config.yaml
arch: "vit"
dataset: "patchworks of several textures"
image_size: 32
fused_qkv: false
bias: "none"
inner_norm: false
layers: 8
Rows from block 5, named by matrix and row number. Rows with one number belong to one attention dimension. Each number is 500 + 50 x the weight over its row's rms, rounded and kept within 0 to 999. All counts start at 0. Numbers have three digits each.
# q: attention query (model.blocks.5.attn.q.weight, 384x384), inputs 77-153
# k: attention key (model.blocks.5.attn.k.weight, 384x384), inputs 77-153
q.35:610503520447480476580519432491544548484545608588591507546567495451550435565488448611461472488510470514483501501512398523537488462550493602434441508540417498569462517526553418460530510428512483466473464537506438480547468529404481522
q.36:467492447412585528459565511500400481516459510435490598446490516648534521515442566439467549418512515537555559527480389431505516450462501474497434506484551557510522461524512482546527425508520566513508452501490534429416548430456384467
q.37:564432457451501524495493476512518505453449481472436537553495480469518550511510464452449540505416519483541479524515584558514400488532499453465481500418520474496444501431470444411432422505517499442497440505540448549469511457449516455
q.38:443484401482381509518413450473551561610434466465411452426538446439480581490514511458477454483611522466475498458519403408557545460524482597486479497495492494509429536506565475475491501451595445508618548568450521605573554492536392564
q.39:508568490522517462511525540450404489490481558485485558531570549511579500514538513532467534552434479511561493466576531597573528568472456469445550559525526346540468533526426461585474507524528454464459455515542524527466548510490401401
q.40:555499502473532433519448424481472589478593541519459485495508498534499526559458431563579588555518465530501592459468524431579555495467509545512507355525576548518550469483460491528450545568449531549509573496490447516568472476504548502
q.41:544579545421485495509399448515491421323501469334463501545509535475516568474433454454471574493511545520559550491604509421461461526520472437399461502447479551464499521550476539483493441487554519483489436491520543578485488524524448514
q.42:533500430523492495537543524413465491468426459435549489430500466483530481531499529490516501420494541459463566451407450440570525445487509570505486536481505484544445498436391418505538632401486430490551584569464488463464559550478523513
q.43:428472576576527503454480523504412463465490539495512534495564490493621486422550517527486559493504484504484496507523442412544455474475513581594429569463487477508515495514523504585483546408525486515527451446447509477512550523513356500
q.44:423481451483466481514509460555519450424403542531420550543461578469525572472548605404555541497472532490594530463498492472462433516511443531569478537569556455482394470462524523418503523589499529495535520490573433544474531536535474464
q.45:483469497573473539555463537498474539521459601526440498433483488604436437477490425589537500521497509548487479449538580512454497401538411418526504551560543516451572496558455511462383442474548565448572441529460592544392457350533429530
q.46:616488498513480566550585535494522473527413415493537556496485488547460464482550508519477482473407539426556538426488451526541560488507502523492569511533577495468574533466447559505507515462510528539533476536528585425509557608510546541
q.47:465512566450484543400516471477475503499413381432470452618521461575489479488522481511521450516538433511513494477538558489553467471465473443486487641531509515499553472555534572578434478501557546456474499532553560508530456530502488501
q.48:507364458544420422533487524448651580331571468450594523466495485595479568464541481469416495552472481492529547539466570501485564533521603537524458474483499558549526447508482492447523433561539584464451535449481584566435509518514547474
q.49:482461493497428485562392476478452576543434539421465453519469490507534542559490428500457468478472572450469522519536450515533500418474444544484490503493482458533421510474495470565603458473407508467531465428495452550460484480523473663
q.50:561531545515546523543471467498368473576479400409427476484463430443528530511450477454554544497534471413515561429444583512477519404512545485368440559550462502481470409514494441499537568353458577491493506519415450401531508478533564485
q.51:468587595553493478401508513493518475466594472559570524602507553462444504403515443521426485509498468477554407509445533521504488462539401415559449493449564478454456469574398585502525467446432423430468541528482486527529494477493480402
q.52:476529543483506511502393515386466468495479422462483616488561516549493458528594522616482515535458485607515511575602463451475562414489486444470479530566500542460467405495489451551471533525536472457557430557567542497490451516482504530
q.53:481525513502444607480533490401524600522587456394503452525420503522440541515477492378536549522570487416476487461461540510520492515447420428373531527552616564551450504565502502521518396461405508518587492528529462411601550525400489498
q.54:427556476521526460548442475453618474529395496505538523446520495494500471512501479502507494498532492441481495490597410480421441585491514650478570522491482490550467540451551543593488654498566458603481559441478553466486586474480486490
q.55:524415350478512470469545532612530498528609555417490575477473426528552470520533561460440510568426568511528510505506498605531438582530503401575455577529529521496535472519526544448498461483466578473512464456444523488473528547483373481
q.56:515415536454464578440548576567564536473578474472571463578496518494520479561507439571534398530488519448492451447381466454512578517522453488475536471489493587475575448452471542402453431594474493541534438514456555513538580554496536590
q.57:496432469412490496426443416473520509433481484548493452466525505477452569410424521556518448582478518511443463480552500406478395532567464505493467494543500608501512526520519487491505552503463517461538371474513478682445476579580540487
q.58:382528513567542426573600588503563459461443456536506508549528462423413569411456533584499502484432515452576515554573536498560474479431537512542519524470471521392535495471455494491510512556616418467520553499631449449480471432510474514
q.59:471510524554611516523536693459525494502573461495592479493474531399541506528524535415496412432510513507520489452430485523513485501495466487476539543387515394482491486493545588527517485586473542536451446468566521496488577504459416489
q.60:496534539500501459445426480445409409392472439528498449441516432483462590553403460526474504470505527554408488419511507478529472450496530374459516526509549527503542497532422485442581584532476515464505547473434540501537472427378472640
q.61:465532509435524401549491506512538598438469501485480487511462556480528573450526367505473518487533549447471517522448552500447428443478451507512510446407477405455498454436429575480499559532483468491469623510480439541431523480489514574
q.62:591423490554514422564526458472454515553541510507511384511427466577442491472544550566520407431465531534477524599486413516435536515517525518420483491503447642510502442526504532466471437559436603481469461397515442496451494584520518445
q.63:518586513509456504465487517585504437512474436502407494484488541454511460520439587507447396525523560499493580474508521475474525502612492544488481545507495584484534530481507538488451600529530474448540434561494415452541499534470514526
q.64:399586522465497487525477446394458538517423515545540494477518521403482475570456491552423457450436553545545518446539489502484560489489550509502469482573491514533625519536493510595518575550581452487531485496475495496524524523420561401
q.65:481443530581447515486571499465429436488520420531528483544478492556426414501492503417485467473459423530473484528438421524434511567497441466555599469524525509533520543538442468421418450496543433447488517499502481432452458622503501569
q.66:584526525546482521567509583553368555599404515548503499527556554547450497553440470582626490513523482512440589495398416536515438515506471529418502459615474616504562532560545470541476480559468479467498548590488570491509521439428548506
q.67:470542598455489496586458452525517481473421515517546458497467501526485462535450405414520509471483521609469543536512487469550489517466500486552429474414555435431588522482431510524567472528519454546452359579586519545497367380482447458
q.68:541491482498522552517529441431408553501518444599494551527484532507499429559550525531531565386593506476515552471535545519548580420530557510581452476417450489508538490530600523527472517466434481501414468493475611483563473473430421488
q.69:390565480458498514507569488550449517548355524583517566411532466498444492542492505457512498415501533577412482480457522548495445455441565486478407453556456516529573456506577506508417531493532459482501520493541550471592453487515449545
q.70:547521454538498482485500400495412536573529502476484572465465523539479523597554541547500549478529454501488419470561434555559517509510452453413448438512501468435454483422528455564395511449517439482463566505498575514490499636502523559
q.71:548533497520512473531491489475487545568492535520477577486437569490571456485449464497500453516498531447542422537475423445487448567483466512700514599530521463464448487553528523566576510528428543485583509482565521513444438453414464478
q.72:458508438565509431532473506522445539480610558542434405526472526545513563570617523489448588545516506501470433543536475537487493578519421513540460617524511468511436452423471530476431416497536502513532452426499528544528562420533511552
q.73:442459455603478514511505495510475488478451547571492508474489507506506434477511550458419542454581451502580500433592511546480480473504542490514535562572562442580431573473539389431510443491438470486517454476481499478507591495449464396
q.74:542585440511459576459501511501440525479479428422422486454392499571577493448604492523466536468484486520517457414506467524450556541506483543495449508573529510534470520550575555503394478646511492553431471568530527570598597549509507485
q.75:515489498491402451520435516522478521455458482491496508545585470517491499479543427497478522455454539516540468493436624487530500462494469580451649536474465483529452487453470479500507471446472440534495435541500454579463491509472483512
q.76:508452490457486534437466467521441489500495421540538502405416478539448516546556503537537475456515445433509509469544463542465512552506493453452476499399544475512487451519512554622462519456434478569548568584456475498490479563428504527
q.77:478565408495457422546514568458523535450594446435551389583412470451530559491541449525421423469490543450538523483548441480536492567483451499504648471482534587488595492523486525545511426554441536513536468480450460595492492422509410502
q.78:507555473525545545443477515553470540471451480496474548407452584516470541634492605597477570521516545495499523543477482541584456500552533380503513511524497471551524421590441460516511456474490427434525416522522440555430512526496511577
q.79:413497564458501454534524462464520432559553425558455467559469518518454414621616512454490434547448477474496446430526468543460501489465384467534487408355438493439436491410483514473465512479469509480553486512481528525545534453465492584
q.80:433587454481477408553525419422546551509535513504526459436519534507556554498426561549365523468510542521471544436584524488520495574480541557465428574560488464529561405527552519561496497561434445419513474532497489569542546456545496508
q.81:467567511463435415536460426493477572496489567460505583478546493499526555444546497541517477443593522550462552502435531434506448470515480523421506529574459573480480508465496428412557533507527511481537430468513495491523470481434471363
q.82:501525510396516435506493522429528507531439431496440556458481493364491489491523492513538463562467442517540436420529586507410516527473484515461506505513508487457456562467420514451478542504501499507525593511502481527536538529487525507
q.83:503531498480424554516593410529422478418386549553463552549572518466509417478537424452563524479480491521514433423542587586581542553510474369434493535576514488503403495410499498489516564481479458512491461481486470447477502529555599557
q.84:511414428518550473494526505470566454463487557450547502499553486540624518544530514544536504502576505518436541478450533495518537479488509546490461556505437422546587458507486421582504453457517441512402447534512605538496436404557454587
q.85:545504504562561464484525460432597525487593429342535487453435436556522547497466528528455465470521467486541589500482444447542491488548467559505515700426414503447414615473444518531570513500519542531593465545491536505487477500381541456
q.86:538535481460556490555554622532493574533501545474496499423536505452501556461467481491447537516543480501478603499522496500601449443541502463413447503478411501467577444564521553501491486488557501561525565516473458489560415482439518520
q.87:516548426527599386510505518450500505566446412521625497526577498513474434444559466544512422491479510521532579536506532596456477540522444565507484498472464502510443526556438478556563657432440591583543475481490541463506453444445519534
q.88:461485434531492438464511539570422514499433482542532442595474474582551395538511455507469447519527417491521480500559405519561474592488487437544519593521557523503530518491421558486485504552536570469563494477490483468528477488498455525
q.89:540557511529434438422474521488461599452609490413473433402550514502541449484529432527593521530499525487575436534577406401543482495507374488445345492511477507498479600460446483496490474562523598498531548448527542516525510487510601448
q.90:494557485502485603552428527527449501512521539533514597528551455498485470434467411576445484493563513501492420460421541552447525565543524612536417586592444538535448500577524495551497512546463488407471455513478474510462488544437480485
q.91:521552444534488466472499516558632468370557596414660453567529471506509525545438561483485472507482474572520561486519527481457532566505438466506506542636465556552569519478384469444562511516406561502493493447500427554453599513480531458
q.92:450447490495489458467484485527490446454528475489447632484497513522506584471578513553489425533502552461549430570465380557533511458594462472453496545475514510498484553445480419473553491514498582518442423392532500501503455531465609436
q.93:335558513522528546475535560469399580470515514530508510494503488457572491565473503491506481390487497540546486471518530486587447503413622423541439532557468510561493539540452522510516560529523460545520558491554524509468501511493583485
q.94:507420545507413592493474415410502540492479493499548532477505555517466416428511460489470412444438531513515528561519520461484500488518468464563516514501573459561511473600581536370552407493567424479429550494465519463501558430537484493
q.95:447566458527490496561543478520486541506581482558519529512550520487483524528448386497419550403507528467573517595535556545449512450464485454456515515479563560447441527559499618561458531487388489557473509651476502458534470477577580511
q.96:541507522539579544544420453501521563538522473500515554426559457566380512551514474414514439453506487555440443576459537560473467470482520484503442520469515487466487447498600555572477496529581467471351462578538460485507490553456498559
q.97:351460530434518480537532523544436472511439440527440474526471448530476504580469472472460556575518467436493572517514611464488520496539540495392608422467480569532498502480401446537530579609498555489568479556476493511509559507549497537
q.98:464453536473527491537524544456579570527466456449499558480581424539503578458486469436470529386550417434461592483528517503473496495575442514447446428552436542495473455475490527499472559527583560583501526459528448526471587472464486507
q.99:559535441415543508489469494581521471429478465440494463488574519497543523481556497473490441496517467561519388469506515584442463445520572458549522480431447454400556508454486572518534513493461531525437557489546548578541487572543452495
q.100:406480505504442525471513349521421575473531422426516487498438562503537482468573463551414524529512630582543420532561513545488423596508479432623489471548451490474550512491447567524484439496518513518527533539536460531432520475548545548
q.101:477469465457464490509483429538405462440571500437610540541501463496510489472533485556621432493494427479492544428585472574584492424426486522443357563472477496562538514448445470604502523522507467519530592530537450577484486517526527509
q.102:555535539360592425521534484480397468489616582517454499523528526485462424538517400509541577404473453499492454496482438521613531420470572554454445446602467528449477554510547394462501499453466545498539552514561450488557584437569610465
q.103:420497525529506466557477502464523501577441429457462499409420469495572453461552440468549446471426462531546513490591494454607486554546476505433467482526526521463488464533529491444546583504519544492536561569530483464553479480433501456
q.104:494491480506526426496497486500509471484405480566436517492455523499557499459430482487515443498496509559473469554537549538514459548505524550474510497447463458479398515507467566515514585491532512441474566551541614610538488486573457534
q.105:504481526434486569543444436508513463460484524575522490489471546544524404491493541500549472468469443593491574523512480499560501521432572549458504574390476456511520500496576451507390456460482498505526483598518485486502475495506553476
q.106:451462540522531568533495496469425453455506487582387515631494549490534556471497490508471441550494550500489470529335491472534486448521468489468472291596441473483467497456563446561401422466540543548441453474476517529432451577521501544
q.107:524565545462504423524396515540455578580592392489475475471520510534527499459545537572408519540491426443495421537496461555520509536415541501477465415484527541512559487418422543488454519476494571542449649526552571527482596455433491505
q.108:500598506541528452473486485502504543575517461456560517503456520496545446431557529525534464489517455589425488483501549528533536525513406515511459512581487509477502499522508505545593509495479564538520514468455447547472530466442564476
q.109:440441421510458555523532550450432469530467535536504422492466517488401566461523452536466438513566500559489465525503519436543468430465455605433505474569471548537537526480451414568538343451531500536403414528498433524542562526457380397
q.110:441503446500504455479437535540484544587573399444441492496469480504495572536511450513550480460479453486541512511456473543492486434472558595478368468476547419488557492436530459440455470512523492448469519468440479572535566501440518444
q.111:485530437607480515531524512499469562485501582492495496506507495524550578486517496556377436567475533482518526534368408538550535596461440451534458572450493525546465517547570528501509568501469533535550537441548487456383413444494512529
q.112:517446479575498463501496551529475525572486453434496407510465552516521407453401549446468550505480471507543521418514522516462517518461476471512387469457480486536440458520383456427466505453531570461562500548506500505480523502493461581
q.113:438485410485465469535512465535487539528563490495431519473481464498503508455529503504474509489558522564505563510449414471450587542420524440572508439433462514522510525465483507475511457513497569523537543477400411400510423526563560421
q.114:553493392498531509491502509467470495502446471524450562451554403469557472387472438580481434498526536579526414558469538510508474570483517534584521465369552455497476453385506410522575492517457485476513465548451518544475497483497511541
q.115:414496527502507494462464513560516484490450444471459511597454463541503593456559512503474452543407375375559479512571628510395481496511491538496522465437459446522508496362484534553505500530574485526454526521545521392518495494532566546
q.116:540552523530419484548504536487606512507521465503475549414474471491509440472545527543468466528490434440484565456561523563501539548417478441546502521463497500502607581541512509407504496599426474519500484529382448493540564492424522468
q.117:555538498520511509517457556441541471481551496568480536430439504551513457547519582410501477539491553488535553501549499484496486465535441462433448532433575592437538467545460500472534600492497453539518588567425576566551538513538527486
k.35:536490529437503496510473480531428504385556522508486452574435516522510492473484507595454394464584522422519434519419502454446562575436539528492480550568542537530519515559506481485501441487491437499396443513416485510516483593506449434
k.36:450589532556483526456579523502453468548495541526471615462418444503453504563440426589492500505554553534589549516439518430557447473490558574453459535485471537474477518496540554584483516452491481506552444524423480520502442623520487491
k.37:425538491538612517530576529512529534471579477576420554509429582452545560558508486443504444506553473444425546432479339520351446456530511561475501554479527460542495499493526536520544537508469524517554504407562482529571638545421513437
k.38:598457521535436509585502541429435463514541487530435454558514523511532468458518590544544621446440538470462417554504545537443536454494564602499473473473409590547493516478414535523432481563572623511558482505504520492569487514586466439
k.39:554478534509523415532427439506492451573506557518558608492610557515407494528463513530575603486386540491484560511538568495527442355435448460529588448465473570467485553572499511548474566431507449559555522495446412591457503423524531519
k.40:566510493500435454484474498448556470454450518499514466605544523503471433556484484439514485497500468461399456474524507499507460469537545517675526429483481541479436417452521628541512563411489498490480601403500484507530559390523630504
k.41:411369526516486429559493489519636448470421472436617563495566546563447474468500420471460519486496471561521517499584544503506499553413496464378571488550483473510470494512557484579464508493504469469478461426464512560496607482525574414
k.42:520483464504497462471422489479474526461445506433393483485431460410475568466485523538511535590545497505566475544401473391511476464532517550499528505501507663565477467484464499555500530412469467417458553560397482544402538497514585458
k.43:508474538512439529414544439497456519560492478472447520489549486583443464427485482525514535557488381508502479504520560430477454428451437517552472481593469471431559537489552441501554540582480530523492430495576482521493437513488438469
k.44:520536511442560464577503507477563431511581473515496464475455545452545482522507557470455455499479496556477494445444495529528493519546457630429515510501455551484475411529527532490607559510524493455503537449464478525520571484576645485
k.45:518506495509518442451458535544505517463465492431487490445552462494552398512569515489455481549546490512535475562538452443439527533567442446518572526531493419462513399551508390482446463537478538468498477515504544499476508477524510468
k.46:594465430504553453502508577539445523564525536511504553389488471522468523583498485524424473504547514492569560472461448492365467477590519614460500427541516526519503458473469439536422490492563465443440468491485540467474457550430577551
k.47:493458499521446419504522407476438533536550422544502494572535578542415519555501510525531508450487485524487515486551418463443488546483374558461443565548377518485568573466468530473458481475537575545539511472468472469505488513524518566
k.48:402462479499465530570534621402578512427552476420513594513478429482480521500575533538477488556457447478551584516464522600458537508354487532575413497507483553555471460426471538536584438433475506423491446520572362503460546482597545536
k.49:539432510511535453585403545475511446461593517429475477531530570450542461434563510451497470538511474472593537509483598533523476456447485503496399447500480556539483440539516500587542498502556510495497521552465401454440481461477473480
k.50:512554460451485427507372494598492503562478426495426556506535574553402466565558467505551507525494420434488609449413559569583518481501517549442471422550422499543399524469449459488558535506479507456530453507552503417438530443532482544
k.51:467496448447579494513491529472478449497412516464623461515590524501497497549463455495503510587441510572438466479498571397536502570523496476528507476456615522511572566510429571574425390471487554555478468433413519526450466510574567525
k.52:513510530494512595427425503469455611491484485465459567539503487508509406563502537573418527485561528592501581464470507522497470445464493484454483494557563475492445493466478438523487495411452582401469558575501445448473497574636555550
k.53:507427475548514486535558520547589503579510496513620446514470472526434547499491429497574520464575443551535512526483510430576477531515485530463508576548489522581443487432451501458563566520475462499461500505531453509527402498592482456
k.54:484521502487487564432537499469434447495513378460553500544499547443451497386502559477577591468500578436434498440514477468434452505436494547502507472464484497474511490448551600560491538588458511407547513536545562550603583524527411442
k.55:513587519495419537520490577535602451465525557452589607453524533486563391503473467436446491520569501463392576506490566480522488507487504426530537426462507535425438494566502579445472529487523580519434570515581422489502451539459422557
k.56:456455505525554487447589522516576485551449526494588534569539568559541478525521575451469449513458491406464362531430573498490565609465482577587527483480459493463556421474380554542423487555505506490455456523501554512499516507508462627
k.57:512498489498527476445589406575461512533455481432465548492550460556468492490492510496475401469383581522508471505592501523558557508454567583532454462535477527496517479456579351507457501410526488444427519450548522510503541450565485471
k.58:456416525549562519521554581435417480493500495534571409494515529479508495541398428449456594634522553469520484552521448488437403487510447472531484471566486488499561567472509486559452506520560496466444520485518366559467570510599537408
k.59:516538499530499521600498591411521438541536503626608415443441508491465528408408490505514418547347510530497506542518542510454524552501465473410568514438568451423531532403487574581534526522487475606453551633563438564473503612460450538
k.60:513518549513550502435508387572558550403424532529513407554511524452572512624461549448522454544507570547525460445538571382501439445576433408543427496535546537511554482537493478580505542551581455562456579463450474515470475466417597581
k.61:464508514538460491521538489484634473520463542496475564531512470567409560491533390526448523585567425535479378529543549543506429407454423440482543504489533446491415483480486561483494576516468592553561512445460487546513516550552539426
k.62:521490504463492474500531531524546462494490481419627468432509472533556435549514560466449395547447462499455508533538545559519485498584532489385498482504527531514444495501383593550536482488506445498395443493470458456527501567542514483
k.63:457518486453581594515430477574425482407484490498504439525474460466461470569518498495512465552565477525526486519556487598495534520434511591401512447522497517500476582447463486433501550549451511389443565551487488502512597504529523516
k.64:453555515471467474623428510341564514563497491431501460447498469451410548594534516516551520528474445551498569511572444456473475499447487549448492541456527559478546533607462431442482498533403511451446507535496526548437518552506479533
k.65:390435547529533474443529450495475466461510480529534509544448520503473435515498448438565525458529549545440520475492462567447529532469549532455448421589473520528556502546471533484457589521507499565431539467467521434582439558375578600
k.66:526511388479412493441514545529326414459475469562507500495501484526494569503513531466547524481526442491464563534467490502516497568551411551546569501509443524453487437383459489537527501486498558532495440485478525419517481353539544474
k.67:490508468375424481443450506517450461448506529494532491514458516529567551525507496496510546547473487494554485459452410574508468502498497430527485548543513536477408461379557519508450507431455587491478476562487391542478489397529544445
k.68:421505558477547506525536574566423489562485582528577550511440503463515513430488539521514547510525535512504479526437581576543533425552517553576479544449575448521519536512604575547550587541466575509514479435544511573522480453434359513
k.69:465549433574395516473541518578459458552463497477441542468500449492574505494556468532491366500535530497489574507461451523476535491487565447543484527531395603479575560497482502429518467519496532554468518532515527515540487512497455575
k.70:502522541557515450470621567550426522477495481501491523502533469411484441626538579578456498510432434503515434544598439526472497440468428586480464482574486495501480535442523515545528513513494452445471551495512541623452513508607504466
k.71:540510496529537528471541461623444535484497421505510529573484605524503432451499463470520541449546446467531520477485541447427507479497530521581476584458522463501430454514566536513385618524463375500566568525613532499437505458524464481
k.72:456515435559502537562487402591491535471500509453471381486431507579544512494584523545479488443514545550465442485474461526510558525549483493520448503464404491469450422480487517399511499553564409535474492523488592439442525468394498594
k.73:506421517511542457529529559437613426597461411480402411510489488463575418548502449433494515540506499429497653585475566534532407492473597544494415519464475566464404517515484521457485491515554496535540534485526497487542453405532557495
k.74:514451441521484586512519447385477414415538550431418447530512490578514614492534615512501421498470410488455517445458458487516493589620485554550416425529502493497507530465502554558557600475450469490498516459444496503592559512380478485
k.75:513522455454354440524449541455515518493554509525500373525423551502476508497458508501564580450441519508391445476557504500493379503516448441460569537470426477530575413499580498432481622550560456469449447496505454470470527470445499509
k.76:481524478532512411481526564570459487412520450423605512426549487565470485515495427556365481410528435493486556535589499538487494510424515518501424464480529451527540438586534611436499458520509521523552586544464506580536448485544467363
k.77:468571417518638461574502596506516469531483454554449434485414479531438591512517442493536441367507547510491531492557442445516505518548528582477486464434445457472545438530452511580550488515581530534555574512537548685442456462445480504
k.78:525562493550559439503466503548511402471505507476522492499443448543526505600500547621465552528533574493474535510387522518481596489434542534520462491444514514530488372553480523497560590518537408424599499375481484607547552475524437432
k.79:449473525550477533483563490452429557503503528559482473561461461561541550521483449424525512486480400576453514583530514574463506603553454468524450493423533529499435432425519525466552502518602559555481425487533541490536555415566482490
k.80:495590549532540410650571435467544525456426518405591485531538399572416506448570571450502559475509524525596511473537483475482469515454507620524528596540438529450578512580527521573425464457427544412538522551468545379490552479510481463
k.81:525535552459348505416486527556462621563522502513490488530554500410531570427465578479545552531444510432558464430528495492612466462506528505622537600531371566501484521517474482473513469573529494469488452467519482424491565517463538422
k.82:436474479445487572438559523468542492585434445616398543473461459443503565525451574492527608532427417489508497485480489520534527528489541461538545475426494412494464545495451463503466504563526537465515479448502540438429463470516408537
k.83:574573568435525497439549535528511553551494522411578456597498510514494532542567447542536501615527548489494463496402519550548595527514498510445586470524527478549387522535536430456507507460495489506611439416547453503470531515594532480
k.84:628564589524523593589527581474532483513462516413450496468522436520451440468552557409499542579496469562487427588450488406418471559500527553543473449468479528423515480528495450564532557478502435509479472503508440652525596512494427595
k.85:638487502576485477476570506482511504523553398493482488479468531431546539503460551492440520457448516536516610504477577499500489485508546493495461518472447521376501451492528566465485495521573581534502479406466454433478445587454563518
k.86:492529492461440475613500584477418512532419536656622536526432569480431486438541463514480584470509516551508512498508593424453477435457458464512527552518409534449562571441467558530590476420512524529561516426436468480503501532499422485
k.87:512529451479482438560598515602422540548364489565467545499530485464472510434543490557518541470413580389547526497506471452492525454524536512434489501529513502514500529398457541581509513502529517518568453504536538564538470498580539485
k.88:474433543403474430514503542481452494513434527552555503506465534547486469540509460529494472509513541496481495379542507634516499565505548418579387527522531549403543545496461504420506487496524573471493575470564468551404543507493444523
k.89:496489474476527606461484460450429474425533504466557508494620488563508399483491460550522543444591526458527462504645498516581497518513436491528504467502516549561461441505491592547511443529467517507577540512473543572487616558549509442
k.90:577483443395423509465532528524479499580547579460516503513486524482488522493495551458507462501554542422514522459488464466535527548426491615528531468496467531421422523464450481437465408452472515582522548574529476593488489481488555530
k.91:592466519563544445502425515499543532577499502480546493509503412519517519586559575426515486461551474552436497473550470461496451419459492447486490528482544527502532482526562433417522416539458517490525480476484465474557477535513512543
k.92:436440509535426520515455448504457463462511382571531557447474489497556568560521470542463443373550529510482434515523410539558426460478499548543495518488479474555420527513446517494488531547475517515582566442482522525516557478502521446
k.93:363517520613504486527377481451501497517481458426509477510432469481568499543434441480560444472421465481539502413413479484494567422447601375504573535486446494486451458568420470464634451542489446408521519488481489458503418573476462596
k.94:506473455484576538502414474449577495558585506370539449476530450461453467478558493526538489458488483475392604486460503430424474521515483432372524546488518493495569419589505515471435463446462531511414562582470472486504464437567615463
k.95:445496407369563500511511475426445456551593541540436587475595510524473455599471469486483518522452432343506572468501476488521510494542460506491624466497554502460514514445524577456609479423454530527552470511540524529519503537573495497
k.96:543562558486439474502533618533490473484500499491483546459519464612492525525533512467493506570417560442465373488412454534529452506584404475582439528525434380536511496464524599458499508499508583511515498580517469572515486522458480549
k.97:411512490606499591474513544532466489488469511609482599604510449512507475529451446440656567533425550449543498510593496545497551442529493498464534470513571560456500527502405520557455510531577587478520509474566497525577520553582447496
k.98:521447444508508521516516451510422666488469442528493527477557505572460605555486539489428463514479458522394542444529490454512469521522428458425515519534495525522521495461489525527493444559514555451390489451432457580527489536465479520
k.99:562527527400535532491428484538534462460505552510488451434452487516500457502501483512387425460511551509498387490471503517467430419483468513583460483311560502527485540484491476472524476541462478575475523486566529570481473568498431594
k.100:376419509527634464536520487480544443518489539341444446531599515547496489459545413557452474421494534477513460477533452584505496496475633528470420461446480476529437461569435497462526535495499529491565518499453498576543511446422455540
k.101:434439400412586479438501501534506353474536482487550501351488444511455553478507526532539510485522442505493469562560473489482481509479453435513521457554499503434529450554503514466493480470366537555524481477492470502522435461510484508
k.102:486436505425377508474570483425425594496584573509599519512446502525494481516511510543496561525463408452477445543430446509543485445477459370447511407531462424446442479564598569472606454495367518571431406528491549497464474425587564546
k.103:436467494405463472509509424480474460509461421517557443564546486487406544547536545521477474537468455499557514412530545431515509504562498586516419434508410454466470500456444549483439539516585536529488524495535519532528489492477416364
k.104:466550478441563439586486427533542532550439509515590502549479549555421546424517509563487487569533530462516508492568582569411521536430533466481570483422484453493617541598562512539448511508539465547543572599521526620509538545486420507
k.105:578484539515523565460458427490494463515594535421476525523534487545516492480517575491477486587527500555382463503452470531447521530506516491396442490471479451523476556491508375455357460461466596514462563524440505466466499483435493481
k.106:602526573477505497535547542516489508590545593588514501453534519615483416509467439536443497458477467507469509455493453448446471529399443474564420496469505519416547535441512503464478471390528471491435593467540553449554526488556597432
k.107:475604428442517506514457458518499562389437464474453462471415496544418522497532524507495562485483506522480482558596549543588455586478509565508481571489513538561580497362467501540407521551465428526520459423511479503545586486518492482
k.108:498476519478541523442482506501531542563494509437448563550474435519506461561554527562536483416379454655396438461509445572533569438463593488527444495533505540499562487527553488564542517505463487544544516453415397418492524543519515477
k.109:529501529444444535478487515461464463588537527523447427503413479498546541450378443558503471493571402504445550552560509510512459417519509543509473556577384463483516479494460480512502442376521456459456500489495438583481506583511558530
k.110:389508460509524585474448524583498563487440458442569507441499465461355501437513522509472400460587443491517474507545381550466426566590479602549450574429464412530469498461469433563410445570490486469520563487464510444589440508441505441
k.111:543459486535488446479497482453541585529521535526495479539442482470507554526454479533496514487551576449425534463500506540489523484467495530387437456470543574436504394574509583536452569447508494570488531463551359516453450505528406568
k.112:595480411559433510452530558492434467516425525518486560486536546405423446590501462539514499504588450554506650550608530472530425519486540531473480552447434560493474456479529551522410478500555589533582503516513454530505464496436500537
k.113:508559558558529584481443424564362531578559472495519449532442520493469538405493526434429517570523516508572487508486506559510531433444569426439469485425460409487544505516554443475526510534508532467532481437472458490507522479522529498
k.114:563516526578438579524635468542529493490517522403487425504484478582471478417521449571483493471537497495514437449535526518504506528479564546517435440407504471445531426500551469546465493460498436489524520515472485536482442484503390589
k.115:434490469485588455548559418504535467532463490532524436524479512472477491484558373419530442488440494389510539457564597523468579459531568506528490520528456441503491501564609557563437535471483519465575519546410537430428462477509481560
k.116:514588532499551414523462533511515507535517428465570470565490501573520505554467477445574490463535507469489588513467531540463457403404451498447613520434542505528617467439509425562555503517538532450499516542484498377473445526504492444
k.117:429586504499493488568448494522547431466567448515616511567411449500481433573496536477420517479616523511485529538559539490417502519486453526522635409455558492512457532547518591434539575494504480518585448496465522442505461532526433497